{"encoder_arch": "vit", "model": "contrastive image-text model", "dataset": "made-up ball-and-stick molecule models", "train_examples": 195000, "image_size": 64, "crop_scale_min": 1, "horizontal_flip": true, "tokenizer": "char", "vocab_size": 30, "loss": "sigmoid", "embed_dim": 128, "encoder_norm": "layernorm", "encoder_norm_position": "pre", "encoder_activation": "gelu", "encoder_mlp_ratio": 6, "encoder_head_dim": 32, "encoder_fused_qkv": false, "encoder_bias": "all", "encoder_qk_norm": false, "encoder_layer_scale_init": 0.1, "encoder_parallel_block": false, "encoder_inner_norm": false, "encoder_patch_size": [4, 4], "encoder_conv_stem": false, "encoder_layers": 6, "encoder_width": 192, "encoder_positions": "learned", "encoder_pooling": "mean", "text_encoder_causal": true, "text_encoder_width": 320, "text_encoder_layers": 6, "text_encoder_norm": "layernorm", "text_encoder_norm_position": "pre", "text_encoder_activation": "gelu", "text_encoder_mlp_ratio": 6, "text_encoder_head_dim": 16, "text_encoder_fused_qkv": true, "text_encoder_bias": "all", "text_encoder_qk_norm": false, "text_encoder_parallel_block": false, "text_encoder_inner_norm": false, "text_encoder_positions": "learned", "init": "kaiming_normal", "residual_init": "none", "optimizer": "soap", "beta2": 0.95, "lr": 0.0015, "beta1": 0.95, "shampoo_beta": 0.95, "eps": 1e-08, "precondition_frequency": 20, "max_precond_dim": 1024, "one_sided": false, "adamw_lr_other_params": 0.0016, "cautious_weight_decay": true, "ema_decay": 0.99, "steps": 19700, "batch_size": 128, "epochs": 12.9, "lr_schedule": "constant", "warmup_steps": 590, "weight_decay": 0.3, "adamw_weight_decay_other_params": 0}
Rows from block 3 of the image encoder, named by matrix and row number. Rows with one number belong to one neuron. Each number is 128 + 32 x the weight over the matrix's rms, rounded and kept within 0 to 255. All counts start at 0.
# fc1: MLP up (encoder.blocks.3.mlp.fc1.weight, 1152x192), inputs 96-191
# fc2: MLP down (encoder.blocks.3.mlp.fc2.weight, 192x1152, transposed), outputs 96-191
fc1.497 [125 113  96 129 117  99 120 111 131 135 121 116  90 110 107 136 131 150 128 131 134 101 117 173 126 138 112 105 121 124 126 162 134 134 102 144 132 125 143 124 138 158  85 146 179 123 124 136 132 152 167 122 128 122 120 118 140 103 114 116 127 138 123 117 115 127 125 123 118  93 146 143 108 126 163  81 120 132 119 163 131 145  93 116 109 142 129 140 180 153 127 175 126 143 138 145]
fc2.497 [125 137 122 125 165 138  74 109 133 123 120  66 161  74 132 122 123  94 112 103 112 153  95 115 162  89 101 120 137 130 122 121 135 170  90  97 149 149 169 124 121 138 155 113  29 138 103 109 123 128 156 168  97 126 153 112 110 137 102 178  91  56 205 104 148 135 139 177 179 140 109 112 120 145 141 131 124 157  70 123 130 142 134 161 122 123 108 137 110 124 140  98 115 175  84 129]
fc1.499 [132  97 139  91 134 140  89 114 123 113 140 136 146 144 129 108 151 142  96 134 153 147 127 113 149 117 160 141 115 133 159  99 150  98 135 127 115 121 114 128 142 149 150 121  85 144 123 130  94 129 126 123  96 115 136 121 101 152 130 108 153 146 144 165 142 142 162 116 124 134 118 115 123 147 116 189 137 112 130 154 135 124 112 116 135 117 123 122  98 133 127 133 118 111 117 150]
fc2.499 [141 105 110 101 162 128  90 142  85 135 130  74 136 130 131 159 135 142 105 127 134 138 129 153 188 118 125 122 152 155 136 117 169 198 129 100 166 138 124 135 120 144 110 162 107 131 144 121 174 144 148 100  84 135 129 115 140 117 148 173  85  66 162  75 140 140 148 154 135 160 145  79 109 121 119 136 121 117 135  90 137 121 112 148 167 132 116 152 123 109 134  73 152 149  86 125]
fc1.500 [109 143  66  79 183 119  90 179  96 152 167 150 121 156 118 166 165 183 164 217 135 104 105 181 187  75 138 113 143 111 145 132  98 174 222 159 112 186 122 145 127  62 155 104  92  73 151 187 143 175 134 150 125 115  68  88 158 114  56  97 167 184  68  63 169 189 134 140 150 168 183 124 208 124 149 105 141 120 192 106 158 138 154 124 100 121 151 117  69 152 173 171 163 149 132 115]
fc2.500 [125 122 157  84 129 125 124   2 102 110 111 146  84 140 144 161 134  89 119 164 188 162 124 185 200 121 118 122 140 139 129 133 179 120 140  44 104 118  71 127 155 116 134 124 164 141 155 109  92 124  71 143  94 156  87 152  99 129 136 104  88 123 130 161 147 124 188 172  99  95 108 148 211 135 111 121 100  79  74 134 122 140 124 168 167 134  88 136 157 170 139  32 158 117 176  94]
fc1.501 [164 119  67 139 134 142 132 121 120 123 186 162  95 126 129 161 108 157 111 130 127 115 170 151 255 169 135  83 142  98 116 141 185  87 205 123  86 108 112  66 147 126 155  84 171  79 144 157 142 105 127 104 191 118 167  90  94 136 127 137 103 129 141 149 116 182 172 134 158 224 143 100 134 192 138 157 171 141 192 141 120  70 109 101 131  94 159 127 100 100  72 144  79 138 202 124]
fc2.501 [130 141  93 177 122 175 107  98 146 140 119 125 145 118 100 105 120 127 143 164 173 144 143 108  82 129 122 147 157 159 121 121 132 125 140  81 125 139 140 174 122 163 125  81 151 148 149  76 109  73 137  88 162 141 110 124 116  98 156 146  75 146 193  73 150 128  82  77 193  47 137  97 111 120  74 157 144 101 151 122 140 133 125 109 141 102  90 159 138 135 120 133  79 101 127 132]
fc1.502 [203  82 128 127 118 132 144 150 169 200 168 110 168 121 135 132 110 149  96 151 112 111 137 160 130 150 182 157 133 163 144  52 176 238  87 130 108 103 144 136 118 121 138 172 210 117 166  97  82 208 105 132 193 123 140 112  99  99 118 122 159 209 112 141 167 104 133 165 118  99 107 100 147 171 176 181  95 197  80 171 135 108 165 174 151 170  60 106 115 134 122   4 155 114  74  94]
fc2.502 [134 110 144  94  70 152 136 139 140 140  84  56  88 158  83 160 145 197 147 142 172 169  65  49 146 146 116 146 140 109 104 153  32 109 179 175  82 140 124 138 124 140  99 156  72 135 136  90 129 169 150  90  81 134 163 134 105 135 120 117 102  86 150 157  82 120 154 137 101 148 140 215  77 124 127 144 101  91 138 163 141  87 123  90 153 151 136 155 105 171 155 241  73 137 229 189]
fc1.503 [ 74 113 156  69 100  67 133 108 180  77 120  99  82 166 117 210 150 111 127 208 152 156 128 178 180 170 166 128 146 148  51 160 100 106 145 118 155 158  71 153 133 157 104 142 128 174 136 116 152 180  49 169 184 113 133  74  88 141 110  38 159  92 163   0 113 129  95  98 117 198  66  88 152 127 135  81  81 141 131 139  93 123  99  84  69 124  48  59 116 136 240 141 110 168 129 191]
fc2.503 [155 143   6 211 185 125 109 142  37 160  92 166  65  58 113  91 118 136 128 117 123  61  98 147  41 126 125 112 138 129 150 155  73 138 125 133 126 104 126  75 127 114 161 142 119 144 142  98  83  42 207  61 122 156 107 133 144 153  82 224  52 129 108 255  78 135  94 117 102 106 163 176  65 133 121 119 138 140 139  58 128 114 129 167 113 141 148 140 114 132   0 118 111  74 164 128]
fc1.504 [182  96 114  33  93 197 165 157 128  77  98 177 126 220 105 111 203 165  48  97 180 132 109 126 133 142 152 107 103 106  57 184 166 131 164  54 116 108 105 194 136 138 145 138 160 128  74 142 131 149  80 120  81 126 129 144 159 170 106 123 143 131 132 174 139 212 139 127 186 162  53 152 116  91 148 104  73 112 165 187 106  84 166 131 168  94 130 147 113 144 146 134 194 135  98 140]
fc2.504 [ 65 119 137 133 167 131 135 124 141 149 119 137 158 156 149  65 114 114 115  67 122  41 142 128  90 105 178 121 165 111  93 137 117 116 169 185  64 175 102  69 128 172 159 148 109 107 127 154 119 147 127 123  97  99  97 126 166 126  63 101 142 119 165 131 164 115  80 107  60 188 125 188 120 134  63 118 113 134 119 153 166 107 109  44 128 144 114  59 119 106 157 192 104 120 159 136]
fc1.505 [141 126 162 125 153 109 121 134 138 126 129 136 142 126 101 130 128 131 127 133 139 154 101 137 118 134 143 165 132 115 143  99 108 113 109 132 111 128 106 112 148 120 157 118 124 131 137 114  82 136 119 142 119 128 137 135 124 116 114 121 124 149 131 122 135 138 105 128 128 141 126 138 124 133 129 156 137 127 122 157  96 113 123 141 113 120 105 120  82 128 125 109 108 113 127 127]
fc2.505 [145 130 124 160 134 114 163 132 139 131 118 141 134 170 121 112 129 113 133 165 118 135 117 147 143 117 130 107 158 113 125 120 142 173 164 105 126 170 113  93 134 112 147 150 142 130 138 142 116 126 101 127 134 118  91 119 120 130 106 104  83  85 188 124 131 131 120 142  88 143 157 133 100 128 139 142 128 131  67 150 129 141 112 170 125 148 100 136 135 157  96 132 128 155 128 137]
fc1.506 [153 131 135 141 118 128 124 148 130 109 115 138 124 133 126 117 131 107 123 151 139 133 155  90 130 140 141 159 125 145 153  81 138  88 115 143 126 113 145 140 127 117 169 113 141 110 146 135 105 115 110 128 142 134 134 139 107 146 171 132 167 164  91 160 127 135 113 129 122 140 125 119 156 131 105 179 154 128 173 120 133 140 121 136 129 132 141 132  83 115 133 114 161 116 139 112]
fc2.506 [124 156 119  97 172 129  98  81 137 125 108 103 140  96 145 108 134  80 118 101 114 134 138 105 170 115 127 129 112 138 129 129 149 159 134  98 106 135 120 131 116 122 111  97  74 125 116 149 157 124 141 132 116 132 150 150 107 146 142 154  87  86 155 122 174 131 144 134 137 111 115 117 163 138  91 118 123 113 112 113 123 135 146 127 128 123 117 129 134 131 114 125 107 111  59 116]
fc1.507 [171 135  98  23 146 172 217  52 106 114 191  96 100 141  63 159 124 143 135 160  75  93 106 125 192 202  98 127 167 105  85 119 107 173 105 147 105 143 142 102 123 113 113 114  86 138  80 176 180 111 133 123 144 157 147 156  81 135  71 157 153 212 178 114 189 144 128 167 123 142 146 123 136 227 180 116 131  73  75 166 124  92 112  68 157 116 106 159 173 156 137  97 124 123 123 129]
fc2.507 [ 98  53 202 109  93 151 160 186 131 114 150 154 112 126  99 157 142 116 130 151 121 144 116 116 114 182 124 112 102 161 121 127 153 120 105 187 190 126 168 100 124 128 210 140 171 132 132 129 150 173  72 124 131 112 150 141  75 134 173 162 132  60  57  95  82 114 120  64 122  60 103  99 119 139 124 141 140 109  57 111 123 140 149 125 118 124 177 148 144  95 178 155 102 221 120 121]
fc1.508 [190  71 138  48 156 176  83 129 112 146 214  93 140 146 103 183 170 151 142 175  98  87 142  79 147 108 193 135 133 130 178  90 162 143 192 103 133 145 139  96 102 123 122 126 150  83 153  97 131 142 120 119 135  90 111 159 122 113 178 137 177 161  84 150 178 111 129 135 131  78 133 126 125  78 132 119 110 113 145 108 132 145  98 108  93 132  99  85 111 194  87 135 113 186 188 124]
fc2.508 [110 168 105 140 148 167 119 130 141 108 124 151 114 134  76 100 116 158 109  81 116 194 139 159 121 182 114 142 131 119 128 143  85 138 143 145 118 133  99 146 104 120  70 149 108 107 130  73 122 235 111 108 121 148 133 132 158 109  97 165 110 124 140 104 126  95 173  85 110 180 117 155 131 137 145 141 118 166 134 208 154 125 116 167 140 129 175  85  96  82 164 123 112  53 109 157]
fc1.509 [117 125 109 148 128 139 105  90 141 125 109 106 121  98  88 139 120 133 122 165 124  95  92 159 118 135 105  85 105 130 118 148 123 118 122 124 139 125 130 124 139 137 112 143 166 125 128 132 136 146 149 128 123 127 135 126 144  86 116  88 108 102 132 126 108 120 125 129 142  80 126 135 126 139 156  61 115 131  90 154 107 141  98 121 120 112 140 149 170 133 129 189 107 130 129 134]
fc2.509 [161 105 131 149 167 133 141 103 132 128 137 101 134 105 133 129 134  92 121  85 112 116 112 130 192  77 124 144 160 127 117 140 145 153  76 107 162 158 168 178 136 154 146 107  30 127  87 121 155 130 131 154 116 112 128 125 145 124 129 152 109 101 182 124 152 126 112 214 144  86 135 132 121 138 109 128 127 122 108 102 129 129 133 147 123 118 143 126 127 110 137  92 154 173 108 115]
fc1.510 [ 36 187 128 150 142 114 130 112 112 121 151  81 170 172  81 151  75 160 115 118  92 143  53 140 182 136 139 103 103  62 142 117 134 161 134 144 183 136  82 102 141 116 144 124 143 155 198 117 106 156  80 113 145 133 159 135 164 125 109 106 138 120 120 213 113 127 152  61 145 104 119 142 192 132  69 135 103  60 129 168 106 130 144 134  99 139  51   0 123 112 127 172  88 139 159 112]
fc2.510 [232 100  84 144 182 161 149 109 137 113 138 162  98  93 129 141  90 211 138 114 101 132 185 151  80 141 155 139 108 163 122 180  95 124 129 130  97  81 138 148 101 169 126 135 110 118  28 107 117 166 162  68 177 122  85 107 134 105  82 167  94 151 132 104 128 137  80 144  95 150 140 101  65 130 161 118 119 255 132 101 127 110 150 138 127 129 202 144 108 125  68 111 184 144  81 155]
fc1.511 [161  79 182 155 101 142 184 106 187 110 124 176 164 117  73 174 133 102 100 224 170 206 144 216  86 157  97 178 141 149 147 123 127 111 105 126 170 125  95  98 162  92 130 137  92  82 126 117 145 155 173 216 158  68  76  82 135  94 148 112 154 160 128  77 141  77  98  73 126 211  77  62 119 130  52 102 120 124 100 112  79 140 147 130 146 123 100 193 105 183 157  53 159  90 141 160]
fc2.511 [142 125  72 129 120 148 123 132 130 136 144 114 101 136 146 119 109 148 153  56 111  78  89  40 122  98 187 117 153 144 119 140 106 108  98 136 124 127 142 181 155 125 132 169 150 129 161 145 132  64  68  87  69 111 196 111 185 112  92 106  35  90 132 173  69 178 142 116 150  66 109 194 122 123 164  99 114 113 148 112 153  98  99 115 117 117 139  62 146 105 112 129  64 144 160 115]
fc1.512 [167 142 201 149 143 123  63  92  80 100 124 130 185  78 124 200 223 157 105 139 140 219  70 123 112 124 120 186  72 157 106 137 112 120 118 112 133 123  92  93 156 167 121 100 114 173 115 203 168 100 160 102  84 177 127 141 161 126 163  89  59 120  98 123 181 124 141 193 151 109 138  92 159  95 135 123 158 150 147 146 118 133 118  93 153  88 174 134 154 166 141  77 142 101 117 123]
fc2.512 [178 137 127 162 140 154 151 157 147 145 151 164 159 107 121 108 103  75 143 147 122 126  85  93 144  90 159 160 125 135 118 111 163 111 111 152  87 204  55 173 144  88 127 140 119 103 124 116 145 222 141 197 108 141 136  94 141 122 109 135 195  99 103 129  97 133  99  55 127  90 129  90  90 118 172 112 120  73 138 164 157 124  73 181 157 110 143 118 137 119  87 120 165 179 134 154]